config.toml
dataset = "single notes of 20 synthesised instruments"
noise_aug = 0.002
spec_augment = true
win_length = 512
encoder_channel_attention = "se"
fusion = "prefix"
decoder_layers = 6
beta1 = 0.9
Rows from block 2 of the text decoder, named by matrix and row number. Rows with one number belong to one neuron. Each number is 128 + 24 x the weight over the matrix's rms, rounded and kept within 0 to 255. All counts start at 0.
# gate: MLP gate (decoder.blocks.2.mlp.gate.weight, 256x128), inputs 0-63
# fc1: MLP up (decoder.blocks.2.mlp.fc1.weight, 256x128), inputs 0-63
# fc2: MLP down (decoder.blocks.2.mlp.fc2.weight, 128x256, transposed), outputs 0-63
gate.200 [117 110  55 111 129 104 149 146 146 113 141 103 139 139 114 123 172 124  91 125 146 137 120 110 135 102 164 118 100 111 100  77  99 130 120 122  82 146 117 131 109  79 142 149 132  81 110 131 127 130 117 122 117 112 131  91 118 128 173 159 138 164 123 151]
gate.201 [144 155 151  67 136 144 108 160 131 146 113 157  76 126 142 119 149  89 127  83 141 101 163 139 141 160 147 131 134 121 151 127 169 125 124 144 117 108 149 120 151 140 142 107 117 135 117  75 129 135 163 155 134  85 139 123 133 142 141 157 124 125 113 140]
gate.202 [128 166 110 108 134 115 100 149  93 156 133 104 112 111 163 136 152 120 122 151 123 150 117 121 128 132  89 160 141 146 113 108 179 136 115 110 190 126 178 149 122 112 128 133 171 130 131 126  77  93 111 167  98 126 123 129 105 143 114 132 119 159 109 117]
gate.203 [121 139 104  82 127 131 128 138  90 139 141 138 131 180 141 103 176 116 158 132 152 155 133 132 161 106 141 153 112 126 133 154 146 138 142 103 110 109 138 121 183 108 150 119 125 137 129 132 121 108 131 122 132 155 117 151 135 146  91  90 115 173 170 129]
gate.204 [116 160 128 114  80  99 105 185 130 106 108 148 132 137 135 126 129 140 124 135 133 153 134 105 142  99 116 158 149 174 128 147 118 100 117 129 126 160 117 133 131 116 132 126 108 144 133 109 144 128 108 128 166  97 125 129 148 131 136 155 132  90 101 119]
gate.205 [130 109 123 120  97 123 128 111 157 148 130 149 113 143  90 132 108 199 105 147 138 152 141 117 102 119 178 155 140  88 169 158 129 154 124 133 136 101 142 109 130 139 142  80 108 149 134 170 119 117 119 181 123 147 167 110 142 151 131 154 127 137 164 103]
gate.206 [159 143 166 114 118 157  99 130 140 105 132 136 157 113 133 158 107 113 149 147 129 118 124 150 164  89 131 153 112 161 130 112 147  99 154 109 136 108 108 163 100 109 131 114 135 126  90 131 101 130  87  89 111 129 101  96 128 145 107 143 141 134 104 135]
gate.207 [141 110 118 132 132 101 110 104 152 110 125 101 120 156 151 186 126 145  89 150 106  74 164 171 149 114 124 176 109 109 150 140 130  87 137  50 123 101 118 130 130  87  86 192 147 132 139 150 111 127  99 113 114 151 138  63 103 101 128 120 107 104 114 133]
gate.208 [164 137  91 132 174  96 139 118 156 176 125 144  95 102 133 148  95 157 126  87 125 158 126 102 142 118 129 109 141 115 161 110 140 161 114 117 174 115  89  97 137 149 112  93  82 165 139  86 136 149 123 129 105 164 115 143 146 108 138 131 147 118 144 101]
gate.209 [125 121 153 114 153 172 139 126 106 160  95 124 121 141 122 119 118 123 146 118 122 141 129  94 140 122 112 135 117 133 108 132 121 131 131 151 131 119 114  98 154 118  88 159 140 146 124 110 162 123 112 145  97  86 159 110 182 103 127 145 194 136 128 119]
gate.210 [120 108 141  70 142 132 118  99 141 117 169 112 115 142 119 166 135  93 135 141 116 145 102  91 120 107 135 163 124 138 114 119 147 138 134  89 112 147 155 146 116 152 126 137  58 114 182 179 148 153 145 107 140 146 148 128 145 157 146 111 120 163  98 119]
gate.211 [141 138 106 159 174 152 151 134 157 159  82 168 151 142 152 156 134 116 143 114 123  94 143 117 125 133 143  89  99 150 136 107 136  92 117 132  89 125 148 108 105  91 103 129  76  80 109 134  99  96 140 130  58 120 143 130  89 100 107 140  99 131  89 139]
gate.212 [137 108 110 155 134 118 185 130 115 129 110 147 170 131 137 152 116 123 108 124 135 157 168  62  67  80 126 184 146 144 134 119 154 124 112 156 116 151 121 144 105 119 129 103  92  89 125 128 122 130  96 122 156 122 137 101 138 138  88 124 116 133 112 132]
gate.213 [113 111 122 113 123 131 131 113 110 164 140 133 104 126 129 119 147 190 127 169 141 123  89  71 122 155 129 143 115  94 146 149 100 127 159 119 119 126 140 152 132 123 128 150 125 116 125  95 146 110 133  96 130 142 124 158 126 156 107  81 179 111 106 140]
gate.214 [113 153  97  61  82 142 135 118 151 145 119 159 179 180 112 152 135 133  87 161 114 109 103  80 168 145 136 134  99 170 111 138 112 144 108 114 127 157  89 105  67 136 122 144 112 129 131 164 124 147 104 105 121 168 125 125 109 142 153 116 105 106 121 155]
gate.215 [146 127 126 114 159 151 144 147 146 138 148  96 137 114 122 126 138 118 110 147  95 147 110 127 135 139 103 139 129 117  82 134  90 103 162 158  92 125 150 134 161 185 113 117  84 172 100 114 142 117 114  92 170 121 142 166 149 133 150 142 115 149 130 132]
gate.216 [123 111 169 106 124 149 153 156 108 114 149  99 112 146 114 158 111 135 151 189 125 109 142 132 168 106 141 141 153 167 131 102 148 134 127 136 116 120  88  78 121 140 129 136 131 146  97 146 113 139 146  91  74 113 141 164 139 187 152 101 140  97 158 187]
gate.217 [131  89  94 118 161 151 168  88  91 131 113 151  82 153 147  95  96 156 126 185  84  94  86 107  67 173 164 138 102 153 162 121 152 191 118 113 117 114  99 122 156 152 110 114 100 125 149 115 122 134 116 153  99 167  69 161 146  75 144 145 110 115 118 124]
gate.218 [113 130  97 115 118 160 147  87 100 128 121 129 124 151  94 145  92 105 154 170 102 134 155  97 167 134 129 118 146 157 158 140 112 108 158  84 129 123 107 163 160 137 121 122 116 121 122 114 125 146 177 159  44 130 158 120 120 175 116 128 135 112 114 159]
gate.219 [165 126 156 145 149 158 149 146 147 141 129 119 142 123 126 140 118 128 116 114 100 129 149 109 123 142 135 127 128 133 133 141 102 126 145 149 122 142  40 137  75 154 109 136 151 122  86  95 135 118  95 140 136 120 140 122 139 134 144 160 123 104 110  93]
gate.220 [133 127  85 170 166 139 130 122 159 153  74 129  96 151 124 166 153 149 112 145 123 173 115  83 160 155 197 144 150 171 122 171 111 107 121 149 124 147 146 131 110  99 157 151 111 134  82 159 101  95  87 111 164 148 131  87 123 144  90 149 118 148 133 143]
gate.221 [131 144 126 146  90  87  89 139 145 124 135  91 129 127 123 131  93 102 134 175 142 149 142 128 125 140 110 133 104 141 173 100 158 135 140 102 111 148 116 171 134 145 167 130 111 146 141 131 140 100  93  61 107 142 146 152 123 176 129 149 129 117 110 156]
gate.222 [119 155 129 101 156  78 121 105 129 160 125 140  87  92 125 112  66 119 116 143 135 107 141 114 117 123 151 102  88 129 128 110 116 116 113 134 109  92 105 103 135  92 119 101 140 102 136 148 172  99 147 140  87 137 150 161 128 106 136  89 114 166  93 158]
gate.223 [120 109 146  94 163 153  98 114  98 122 143 125 122  83  95 128 132 103 126 135 137 128 151 169 137  95 125  78 100 106 140 111 155 134 136 153 117 139 166 132 146 107 137 121 113 107 104 161 147  88 161 127 109 119 116 168 129 126 132 113 151  71 156 130]
gate.224 [139 142 118 125 160 161 177 119 109 141 137 138 131 115 123 104 147 151 125 107 152 126 124  93 129 140 113 130 135 115 129 132  73 109  93  87 142 122 140 164 139 128 135 119 145 152 140 137 139 129 140  73 113 140  91 142 152 108 109 133 159 113 114 124]
gate.225 [125 137 109 145 143 106 182 119  96 165 103 124 143 136 151 109 182  86 143 135 117 152  69 162 153 143 203 178 112 119 127 132 146 139 158 108 117 149 150 114 134 168 137 152 171 128 117 125 155 149 115 130 122 158 135  83 159 126  98  90 123 112 119 132]
gate.226 [162  78 101 131 175 112 165  77 101 139 164 132 138 128 162  83  69  91  98 131 107 114 100 177 103 118 154  97 126 125  94 137 173 124 131 123 106 155 109  98 169 143 150 126 114 107 143 157 122 157 140 159 115  51 123 113 114 135 109 123 134 130 150 122]
gate.227 [101 114 157  72 141 159 104  96 142 176  94 155 169 131 157 127 133 215 106 112 140 118 160  92 177 105 131 136 107 127 141 161 132 126 140 106 123 115 144 113 136 133 140 149  88 126 109  95 140 140 121 144 135 165 151 110 146 129 170 135 124  98 104 127]
gate.228 [107 115 158 148 106 169 144 137 134 122 145 169 141 145 124 164 124 124 139 129 149 157 107 111 137  87 130 115 138 109 123 115 126  88  96 137 129 135  92 146 133 109 103  98 105 151 171 158 130 120 123 125  76 118 120 102  99 111 115 122 120 109 101 116]
gate.229 [127  89 110 153 107 106 136 160 148 119  82 120 145 163 167  83 109 146 142 113 113 142 147 112  95 120 122 163 165 106 112 120 126 135 137 112 138 139 137 119 166 122 106 136 112 169 130 131 116 125 136  96 145 167 123 145 142 140 121 107 144 119 156 150]
gate.230 [182 153 172 148 141 142 131 137 170 154 172  94 154 143 142 127 157 152 152 173 119 148 110 101 112 123 109 120  81 163 172 107 148 178 108 143 145 151 127  87 107 106 118 137  93 142  87 181 146 169 151 109 120 117  54  94 101 125 109 145 105 114 144 123]
gate.231 [127 114 139 131 136 113 157 103 123 133 120 114  99 107 116 129 121  90 167  93 105 144 140 152 157 151 148 158 173 122 103 137 107 138 143 137 126 115 159 117 172 165 119 110 137 152  97  89 152 114 121 123 134 107 115 118 166 127 171 108  93 120 140  90]
gate.232 [120 120 110 120 115 151 123 110 155 134  89  97 133 154  86 155 184 134 157 140 121 163  90 137 127 146 105 119 119 176 157 139 122 142 111 105 132 120 122 142  76 120  82 132  93 132 111 142 165 131 139 141 103 140 147 161 134 148 140 150  99 144  86 147]
gate.233 [141 158 113 122 110 121 143 162 129 146 180 145 124 163 156 138 113 162  97 122 130 163  95 144 158 150  92 113 147 118  85 137 131 158 149 112 139 144 129 128 123 121 126 109 111 102 141 181 181 137 123 109 102 104 113 119 132 106 112  92 140  93 166 152]
gate.234 [144  86  89 125 113 103 108 120 161 114 130 106 145 144 134 112 126 143 143 105 139 126 122  98  99 124 152 117  94 105 143 135 113 161 108 122 120 130 145  71 154 187 148 101 109 116 122 137 165 166 132 130 112  97 117 140 150 108 124 105 118 142 149  63]
fc1.200 [ 83 142 106 146 129 160 132 133 148  90 138 137 140 126 123 147  99  70 120 139 125 128 105 140 182 143 114 158 168  99  96 109 148 118 102 135 120 118 155 125  71 114  62 169  95  93 154 147 108 123 114 104 163 153 133 128 137 144 126  88 128 137 114 138]
fc1.201 [ 94 102 151 144 115 159 115 129 160 114 136 102 137 122 125  96 115 146 115 100 141 147 122 143 133 114 133 136 131 130 136 125 170 147 110 154 158 116 141 129  93 131 128  86 144 152  60 145 107 140 128 131 124 137 119 116 173 148 142 130 133 120 112  97]
fc1.202 [144 117 132 136 105 131 134 128  82 119 135  83  93 100 118 145 110 119  97 110 120 147 120 118  85 138 124 145 131 161 168 126  83 145 144 155 114 101 125 100 112 123 149 138 135 178 113  92  91 173 111 160 135  91 110 144 167 139 124 121 143 102 170 148]
fc1.203 [127 125 113 155 117 104 147  91 136 150 143 165 100 109 127 100 133 108 132 108 110  56 158 149 125 122  91 101 137 143  78 124 153 130 131 141 110 122 145 125 102 140 114 118 127 125 121 101 154 125 126 118 150 105 162 149 120 137 106 162  97 120 155 129]
fc1.204 [184 128 122 109 130 143 128 132 131  97 170 109 113 144 117 134 180 135 148 141 147 122 136 128 123 121 117 148 123 102 128 135 147 152 105 108 121 164 118 132 103 130 163 164  90 121 101 146 140 164 148 171 137 153 166 149  89 146 121 100 144  97 148 135]
fc1.205 [144 131 129 104 163 152 120 108 120 130 162 110 155 136 126 166 134  98 173  79 116 144 146 108 176 120 103 142 128 146  82 112 126  88 138 128 117 128 140 136 126 175 104 129 113 144 134 140 135 123 135  99 133 148 104 151 137 140  92 129 110 124 145 141]
fc1.206 [133 134 153 132 106 105 126 128 138  93 142 104 116 106 130  91 131 132 117 109 167 162 147 167 113 127 139 166 128 155 149 124 127 110 133 123 136 146  97 115 144 154 100 125 132 150  76 133 129 128 163 145 160  88 128 106 166 123 161 109 115 141 149 156]
fc1.207 [ 98 147 179 178 124 125 174 134 133 179 109 119 108 110 151 110 170 160 141 123  76 172 150 138 104 115 193 108 138 166 128 131 141 141 137 167 166 136 139  84 118 170 138  86 115 116 147 105 119 109 125  90 119 115 112 118 143 142 107 137 171 131 115 125]
fc1.208 [ 97 144  98 118 100 121 115 148 124 147 148 132 165 187 113 143 146 140 115 119 130 132 139 140 137  95 152 180 132 168 111 142 124  53 124  98 143 152  94 153 112 177 121 136 173 123  82  89 102  72 164 137 138 119 133 127 172 160 156 169 125 163 160 180]
fc1.209 [ 98 122  92 124 143 109 149  99 113 139 138 106 140 131 111 110 160 101 166 137  89 169 135 148 154 129 143 138  92 128 105 114  97 154 180 126  96 124 119 138 115 117 133 112 157 136  93 131 122  88 142 158 132 121 150 112  98 126 156 147 127 135 150 112]
fc1.210 [123 125 125 104 115 167 139 105  96 140 100 137 164  99 149 147 120 110 121 160 118 118 153 121  88 153 132  91 106 103 121  76 128 114 122 185 161 135 113 118 128 144  97 145 113 117  81 100 136  54 128 132 132 137 126 114  78 148  99 100 120 157 126 124]
fc1.211 [126 139 141 142 115 108 134 153 143 108  95 131 155 143 113 139 140 105 115 148 125 100 109 172 126 161 132 130 126 139 144 120 127 117 129 132 142 122 121  92 110 158 152 174 178 125 141  91 156 139 148 141 193 132 162 141 163  82 130 139 158 149 154 141]
fc1.212 [127 164 123 142 139 157 123 145 152 153 176 131  99  93 181 117 129 120 163 161 102 117 134 143 127 118 118 104 110 156 140  83 132 110 140 146  91 161 138 141 162 147 131 137 116 154 166 149 168  79 114 124 115 129 117 144 117 117 126 183 128 148 120 125]
fc1.213 [133 174 110 127 116 127 162 121  96 155 138 105 134 110 114 113 147 168 159 140 125 133 113 108 156 154 106 140 112 121 123 122 155 186 110 158 141 112 127 139 129 158 104 140 102 131 100 114 156 135 124  85 120 144 106 124 189 151 145 142 132  92 142 116]
fc1.214 [133 118 144 122 119 166 132 125 101 116 167 100 111 130 127 112  98 142 139  84 122 132 133 103 115 155 202 101 107 143 169 118 146 115 123  76 110 129 139 175 159 119 129 146 127 158 121 136 111 114 139 125 140 136 127 121 137 131 116 144 149 118 200 105]
fc1.215 [125 160 137 134 146 109 119 126 136 133 109 163 124 134 117  84 168  88 124 110 147 156 136 175 152 112 128 125 115 146 103 130 143 136  93 108 155 128 145 153 108 168 122 121  99 131 133  84 118 141 135 153 119 132 108 115 123 123 130 131 135  80 111 119]
fc1.216 [191 162 110 148 179 140 150 104 149 122 143 132 174 108 137 121  68 161  91  80 146 129 100  91 118 104 145 145 131 148 114 133 133 147 141 102 116 122  97 189 130  96 121 115 147 114 110 126 134  96 125 137 152 119 142 132 132 150  93 100 116 138 121 133]
fc1.217 [106  98 149 140 168 111 110 142 119 132 158 129 120  94 139  77 157 133 127 136 120 121 119 178 132 126 138 163 128 147 134 136 148 107 140 151 128 155 146  89 139  96  92 134 131  98  93 122  81  90 121 157 154 159 148  82 109 157 128 146 107  78 133 160]
fc1.218 [148 153  96  92 118 138 130 109 107 143 162 153 102 124 109 108 151 129 100 110 113 160 123 152 153  99 162 124 134 127 127 126 101 118 149 177 117 109 107  93 109 136 138 140 133 123 131 114 129  93 104  97 155 136 120 120 112 135 113 103 138 144  78 134]
fc1.219 [142 109 136 117 135 131 131 136 165 138 119  89 145 137 147 138 126 142 115 125 132 125 143 127 110 172  97 130 148 163 138 143 195 107 160 139 120 101 156 116 141 136 137 136 146  87 142 137 128 120 124 117 142 170 122 117 129 126 160 153 106 155 116 108]
fc1.220 [118 124 152 155 120 162 141 110  98 135 114 125 118  86 136 116  83 150 117 131 110 101 128 145 130 130 148 109 153 129 158 103 108 106 154 130 134  96 145 117 120 141  76 153  82 102 176 115  97 127 125 125  93 184  73 114  88 141 146  94 143 151 130 160]
fc1.221 [109 117 145 141 105 102 148  78 131 139  81 116 108 101 102 119 115  81 144 106 153  70 140 120 107 132 129 107 110 113  82 101  99 138 127 124 126 101 107 102  83  98 128 149 144 142 131  87 148  92 125 119 147 125 109 101 108 144  98 108 135  85 104 147]
fc1.222 [126 142 152 214 112 146 107 124 106 114 107 145 142 157 157 154 115  97 128 144 138 131 133  61 122 111 138 148 145 157 120 145 132 133 137 142 145 147 113 153 138 138 129 132 124 108 156 158  76 140 114 104 130  69 134 128 114 105 132 129 143 106 123 140]
fc1.223 [110 140 135 144 120 118 171 167 147 126  85  97 155 130 150 126 124 151 131  87  55 130 141 159 116 177 120 136 112 138 107 150 159 134 108 138  97 153 160 135 135 136 112 124 175 121 154 148 106 135 140 114 160  97 114 161  96  92 142 113 132 113 145 133]
fc1.224 [149 126 132 121 116 144 132  82 126 142 136 149 118 134 116 164 141 155 106 130 123 117 126 132 104 144 131 124 155  79 149 106 141 115 125 144 106 139 129 124 144 156 134 142 109  84 188 143 119 114 132  99 137 124 132 130 153 129 117 138 110 124 110  84]
fc1.225 [103  88  90  84 124 124 126 124 114 131 135 176 151 111 162 166 154  77 162 142 124  75 145  71 138 105  94 163 137 150 123 132 149 147 129 148 141  96 157 153 137 170 168 144 133 154 146 137 127 121 110 124 175 157  94 117 164 148  69 115 143 124 107 102]
fc1.226 [142 129 137 147 138 150 142 138 113  81 121 141 156  95 121 163 127 114 163  94 119 117 122 116  88 157 146 157 116 129 177 124 124 162  94 138 195 126 101 156 109 136 132 125 124 122 108 110 142 126 116 161 114 128 146 174 140 125 119 173 147 112 119 133]
fc1.227 [101  88 132 141 118 122 113 171 148 182 132  95 140 102 116 160  85 140 134 127 100 112  96 155  97 170 143 150 119  98 147 126 122 165 102 187 132 148 113 141  99  86 124 114 135 109 133 105 137 150 125 127 120 139 117 152 108 163  92 162 174 102 159 110]
fc1.228 [158 144 120 126 132 112  96 163 107 150 125 130 119 122 140  95 164 113 178 153 196 127 160 133 128 148  97 173 116 145 116  93 135 147 149 125 124 140 130 127 166 150 137 124 170 127 136 121 171 151  63 136 121 121 122 128 121 124 150 126 132 140 141 108]
fc1.229 [137 134 135 105 118 113 117 165 127  88 127 143 104 137 162  99 146 151 128 116 110 142 119 196 183 129 128 124 102 143 122 136 104  98 143 122 116 185 151 144 124  51 118 131 112 135 133  81 102 100 108  99 126 133 138 130  99 152 125 143 170 148 109 174]
fc1.230 [127 143  85 147  81 130 107 122 102 104 101  99 102  98 135 176 198 114 106 143 171  99 135 154 110  78  83 112 160 106 126 113 103 134 133 108 134 152 152 158 119 110 102 112 160 175 167 107  98 140 127 150 107 154 142 119 150 117 133 119 149 120 130 160]
fc1.231 [109 122 108 154 142 141 114 180 119 120 137 135 150 118 156  94 119 157 112  97 136 113 134 131 150 125  77 118 102 168 130 104 160 151  88 120 139 109  88 160 110 133 132 146  51 110 167 155 176 105 165 118 141 116 104 122 154 131 140 123 133 147  99 145]
fc1.232 [131 129 141 129 136 134 127 110  95 163 160  61 135 137 145 149 143 161 141 141 128 103 137 134  82 183 165 135 129  94  93 106 128 133 116 153 159 121 109 111 123 149 123 151 133 127 154 145 103 165 145 138 127 152 115 126 131  86 116 101 158 105 126 128]
fc1.233 [135 153 125 128 104 166 103 132  98 108 174 167 155  89 144  93  78  85 124  96 109 131 148 123  69 106 137 161 133 165 137  79 129 118  91 103 139 123 143 126 123 106 125 156 159 133 165 146 134 135 115 137  98  95 155 123  85 115  91 161 113  83  98 145]
fc1.234 [150 109 118 154 143 125 135 137 140 139 113 138  78  97 134 124 173 141 149  53 131 123 168 162 166 119 137 133 120 147 101 102 104  94 138 137 121 107 119 146 150 185 154 100 111 143 117 147 126 129 107 149 158  92 114  96 109 112 140 130 114 112  89 124]
fc2.200 [120 137 122 151  85 145 104 127  44 145 133 116 153  97 108 140 132 136 134 129 115 145 136 116 122 109 128 163 136 133 121 130 118  87 124 164 142 113 122  69 113  71 140 119 123 133 157 117 160 125  88 153 108 104 105 140 139 137 123 129 174  90 125 139]
fc2.201 [118 109 143  98 124  88 162 112 113 127 148 125 101 131 112 137 147 149 130 125 115 156 129  91 136 144 123 138 123 117  80 133 146 124 139 141 183 123  88 135 106 133 147 106 154  67 126  70 118 156 140  84 131 111 131 195 170 111 126 154  98 130 155 127]
fc2.202 [ 94  84 127 128 147 133 114 165 107  92 127 130 124 123 122 151 102 148 123 110 117 109 142 184 120 117 131 178 125 121 151 121 147  89 114 112 120 142 106 165 120 132 122  95 150 137 112 157 107 137 134 131  99 142 107 110 123 144  82  95 128 116 137  94]
fc2.203 [ 77 135 130 117  91 168 157  81 136 166 115 159 115 122 135 147 130 163 165 141 117 141 154 118 133 138  70 121  95 134 125 131 147 100 120 167 124 121 116  85 123  84 139  90  82 155 126 161 153 172 111 132 162 115 160 133 119 161 128 119 118 151 110 110]
fc2.204 [ 72 190 175 140 128 148 154 100  98 123 102 162 102 156 157 144 107 166 114 103 133 148 160 111 147 108 124 111  93 124 160 143 106 126 153 108 177 103 110 122 136 121 140 115  99 142 107 102 106 147 151 102 152 127 126 127 101 113 114 174 118 169 167 143]
fc2.205 [ 99 138 163 145 136 176 141 111 120 155 131 106 111  79  80 149 135 135 105 128 108 150 146 139 113 131 155 169 175 120 194 123 182 121 127 123 102 108 132  85 118 142  89 136 171  96 120 154 112 125 109 138 113 150 145 128 160 121  92 130 152 125 114 127]
fc2.206 [116 103  94 103 129 102 111 113 104 128  98  90 149 153 153 133 107 110 111 136 130 150 119 100 126 130 122  99 142 114 125 141 155  98 153 108 133 112 136 137 147 105 115  93 120 137 129 147 128 102 157 135 113 111  86 110 129 117 128 126 133 130 130 162]
fc2.207 [135 116 140 175 130 150 134  96 129 109 121 112 145 140 141 113 149 128  78 114 151  95 121 168 126 106  99 105  98 131 116 112 101 126 178 130 114 134 184 125 157 126 121 110 122 127  91 117 139 142 138 148 156 140 119  84 110 121 134 150 100 142 108 143]
fc2.208 [169  96 134 118 103 108 131 137 137 145  87 168 121  99 119 107 111 161 145 102 165 142 128 149 127 115 106 123 134 130 122  99 134 127  78 124 168  86 156 134 121 130 149 138 142 135 114  79 153 109 114 120 109  85 159 114 117  94 151 123 137 142 137  91]
fc2.209 [114 126 116  78 145 119 142 103  99 104 145 150  98  51 130 140 175 147 142 110 179 136 113 128 137 123 112 146  84 153 168 102 107 159 127 142 121  94 134 135 161 155 125 119 101 106 137 156 105  58 159 177 165 132 144 111 140 106 107 107 112 141 165 156]
fc2.210 [152 142 107 105 131 128 148 133 101  87 113 118 159 135  88 130 130 125  77 173 120 193  85 120 113 138 134  91 150 151 111 132 122 112 134 104 139 134 121  40 140 142 148  95  85  89 144 129 155  96 124 107 167 124 107 138 132 114 114 112  78 123 103 153]
fc2.211 [132  89 179 155 117 118 129 101  82 130 130 113 114 163 115  73 140 134 107 124  96 107 134 152 100 132 123 155  96 142 126 112 140 183 114 153 139 123 151 122  93 122 153 128 134 114 141 115 118 120 153 160 134 127 101 136 172  99 115 130 123 178 124 121]
fc2.212 [111 142  96 145 126 137 145 144 162 145 152  91 111 109 128  93 135 102 149 101 146 146  89 158 112 136 156 142 113 168  87 141  70 152 121  92 172  87 120 138 109 140 123 147 163 174 119 109 145 158 149 136  77 149 135 141 133 146 120 134 126 123 153 143]
fc2.213 [114 145 141 121 168 146 134 174 157 118 103 142 169 143 111 122 126 163 131 143 148 105 166 124 111 113  92 133 117 119 145 117 150 108 104 141 137 143 139 118 146 111 158 135  83 144 132 118 108  95  89 125 144 112 148  77 144 118 156 131 125 127 132 151]
fc2.214 [ 93 120 111 131 162 119 150 159 122 118 105 168 137 111 111 110 116 158 130 170 148 188  90 100 145 139 144 137 118 156  99 115 140 131 164 139 138 147 131 131 147 106 115 114  99 186 123 115  82 145 153 103 178 175 166  99 120 161 132  83 150 155 139 118]
fc2.215 [130 111 127 131 121 129 136 118 112 171 106 100 134 113 123 126 114 123 155 166 164 109 163 117 121  95 119 116 156 152 150 132 127 140 115  97 170  96 136 132  98 140 120 161 122  84 109 144 156 105 106 112 124  97 113 103 109 123 145 107 154 140 112 153]
fc2.216 [146 145 149 132 109 111 116 119 118  98 140 140 162  76 200 129 149 124 151 146 144 101  71 164 100 111 132 132 128 139 169 133  69 145 112 106 112 157 152  90 128  98 155 149 134 107 147 160 112 110 132 103 150 103  98  88 107 148 110  93 150 123 189 134]
fc2.217 [140  76 127 175 124 118  85 153 103 143 129 114 111 121 140 149  86 150 162 130 154 132 175 120 125 113 123 125 145 113 148 136 129 116 106 133 116  83 120 105 187 115 154 135 170 130 101 137 101 163 113 125 105 112 117 122 102 146 167 104 142 161 142  96]
fc2.218 [154 124 111 154 131 148  89  90 155 122 169 124 137 159 106 159  96 131  98 117 110 100 137 110 152 103 127 101 101 188 133 140  92  98 144 109 149 122 121 152 137 130 127  99 109 139 121 154 112 147 168 146  94 134 130 107 140 160 105 134 113 110 125 173]
fc2.219 [ 83 114 149  91 100 152 141  92 121 157 129 131 109 113 124 102 136 114 112 143 166 127 118  85 118 181 103 137 108 167 146 134  73 158 122 129 121 155 125  87 151 113 109 142 164 143 140 108 176 149  95 116 190 103 103 155 148 135  80 142 100 158 129 106]
fc2.220 [ 71 157 122 183  59 104 114 162 110 121  70 101 144 118  99 114 147 139 178 130 143 116 117 141 133 128 150  94 150 119 108 109 102 152 132 138 137 132 114 133 139 136 131 109 110 124 130 151 165 131  96 124 130 148  76  96 117 117 127 144 141  88  77 138]
fc2.221 [ 87 105 134 158 154 121 136 130 148 133 127 117 152 161 173 163  94 101 155 124 168 127 153 112 118 159  96  73 129 127 178 141 195 154 164  96 172 100 186 176 160  92 126 130 122 143 116 127 105 157 149 113 167  94 143 108 101 156 124 132  80 140 101  60]
fc2.222 [ 86 109 106 148 145 155 122 119 115 139 167 156 123 147 106 141 126 106 131  44 152 101  90 125 123 194 123  94 106 137 122 152 129 143  95 134 150 111 112 136  95 135 121 174 101 148  57 123  96  53 136 118 144 127 130 122  91 121 127 174 152 108 166 144]
fc2.223 [104 191 157 116 123 137 119 130  99 148 102 126 170  94 121 115 140 144 169 137 101 145 111 134 113  86 127 155  90 160 146 184 125 109 131 108 139 118 137 137 119  76 156  56  78 117 133 152  93 126 130 154 142 116 136 112 157 139  96 131 106 123 127 137]
fc2.224 [117 132 145 116 152 143  75 140  65 110 110 156 147 122 165 146 129 103 131 153  84 130 150 139 158 143  67 148 132 127 164 162 133 141 114 172 165 155 123 136 112 182 121 134 137 145 150 168 120 109 143 146 124 125 142 141 125  97 119 118 120 156 109 139]
fc2.225 [160 102  73 142 148 160 157 127 130 117 107 107 159 147 156 155 142 144 153 114 160 176 166 180 154  89 139 158  95 117 121 118 165 144 131 100 159 136 141 111 106 146 169 132 139 188 115 138  88  96 143 123  91 115 148 110 124  80 157 118 105 144 145 123]
fc2.226 [153 162 151 111 114 111 103 124 175 160 177 101 116 130 122  98 116  60 161 148 123 153  78 169 152 135 120 121 150 123 138  72 125 152 131 111 169 158 151 147 153 111 108 112 144 135 102 118 110 167 114  96 113 102 127  98 127 129 149 100 144 121 129 102]
fc2.227 [172 144 141 152 130  94 172 182 144 127 123 117 166 150 133 135 153  98 135 123 139 125 103 168 114 153 138 110  83 138 137 160 143 128  79 127 144 124 108  64  99  79 116 162  92 162 191 122 126 118  86  99 109 104 116 177 154 118 112 103  96 128 121 113]
fc2.228 [109 158 147 179 144 141 137 120 101 121 118 139 114 130 112 129 131  88 161 141 135 150 147 130 136 156 129 137  97 119 137 116 144  98 119 144 137 117 133 135 148 108 140 104 130 121  73 152 143 111 138 120 147 113 119 151 147 157 156 125 117 135  81 140]
fc2.229 [127 118 107 114  98 108 149 101  97  98 104 115  58 104 112 103 172 131 103 160 140 123 112 128 131 152 110 101 134 138 102  95  95 133 124 152 124 144 155 106 132 117 163 130 115 119 125 117 147 141 129 156 163 144  91 112 105 131 155 153 111  99 134 109]
fc2.230 [146 132  99 124 111  79 104 130 103 142 104 126 118 150 162 156 159 178 130  96  95 135  99 143 116 110 136 105  83 112  79 145 149 128 144 125 173 159 153 153 150 101 102 116 170 160 179 112  81 143 134 181 142 204  87 126 125 113 112 156 155 163 121 128]
fc2.231 [115 132  93 126 140 112 112 123 146 130 102 127 145 172 136  90 152 137 134 104 140 116 130  97 140 136 145 135 129 132 126 106 125 140  72 108 172 137 132 118 143 160 100 111 128 139 159 136 137 119  82 133 143 122 152 135 150 134 168 120 125 118  97  88]
fc2.232 [153 134  95 168 128 112 134 126 121 150 110 128 119 142  97 150 116 127 124  93 102 108  98 137 132 115 136 179  96 115 106 130 137 171 169 154 116 157 196 157 104 124 137 100  98 121 113 161 132 110 118 110 125 144 142 126 129 118 111 123 128 173 158 115]
fc2.233 [ 92 133 128 116 123  97 159 129 148  95 136  92 109 144 164 103 114 178 165 117  82 100 151 139 126 137 127 136 120 142  77 139 109 131 162 149 103  89 142 160 111 115 146  71 189 107 148 162 131 139 140 116 144 151 114 107  89  95 161 114 108 115 100  92]
fc2.234 [ 95 151 116 140 137  98  76 126  88 138 133 154 128 160 137 136 124 108 131 137 115 128 139 156 106 123 141 142 143 128 168  93 122 140 169 129 156 150  97 114 136 157  85 125 110 127 114 119 173 122 115 152 105 108 125 119 152 175 130 105 147 154 103  96]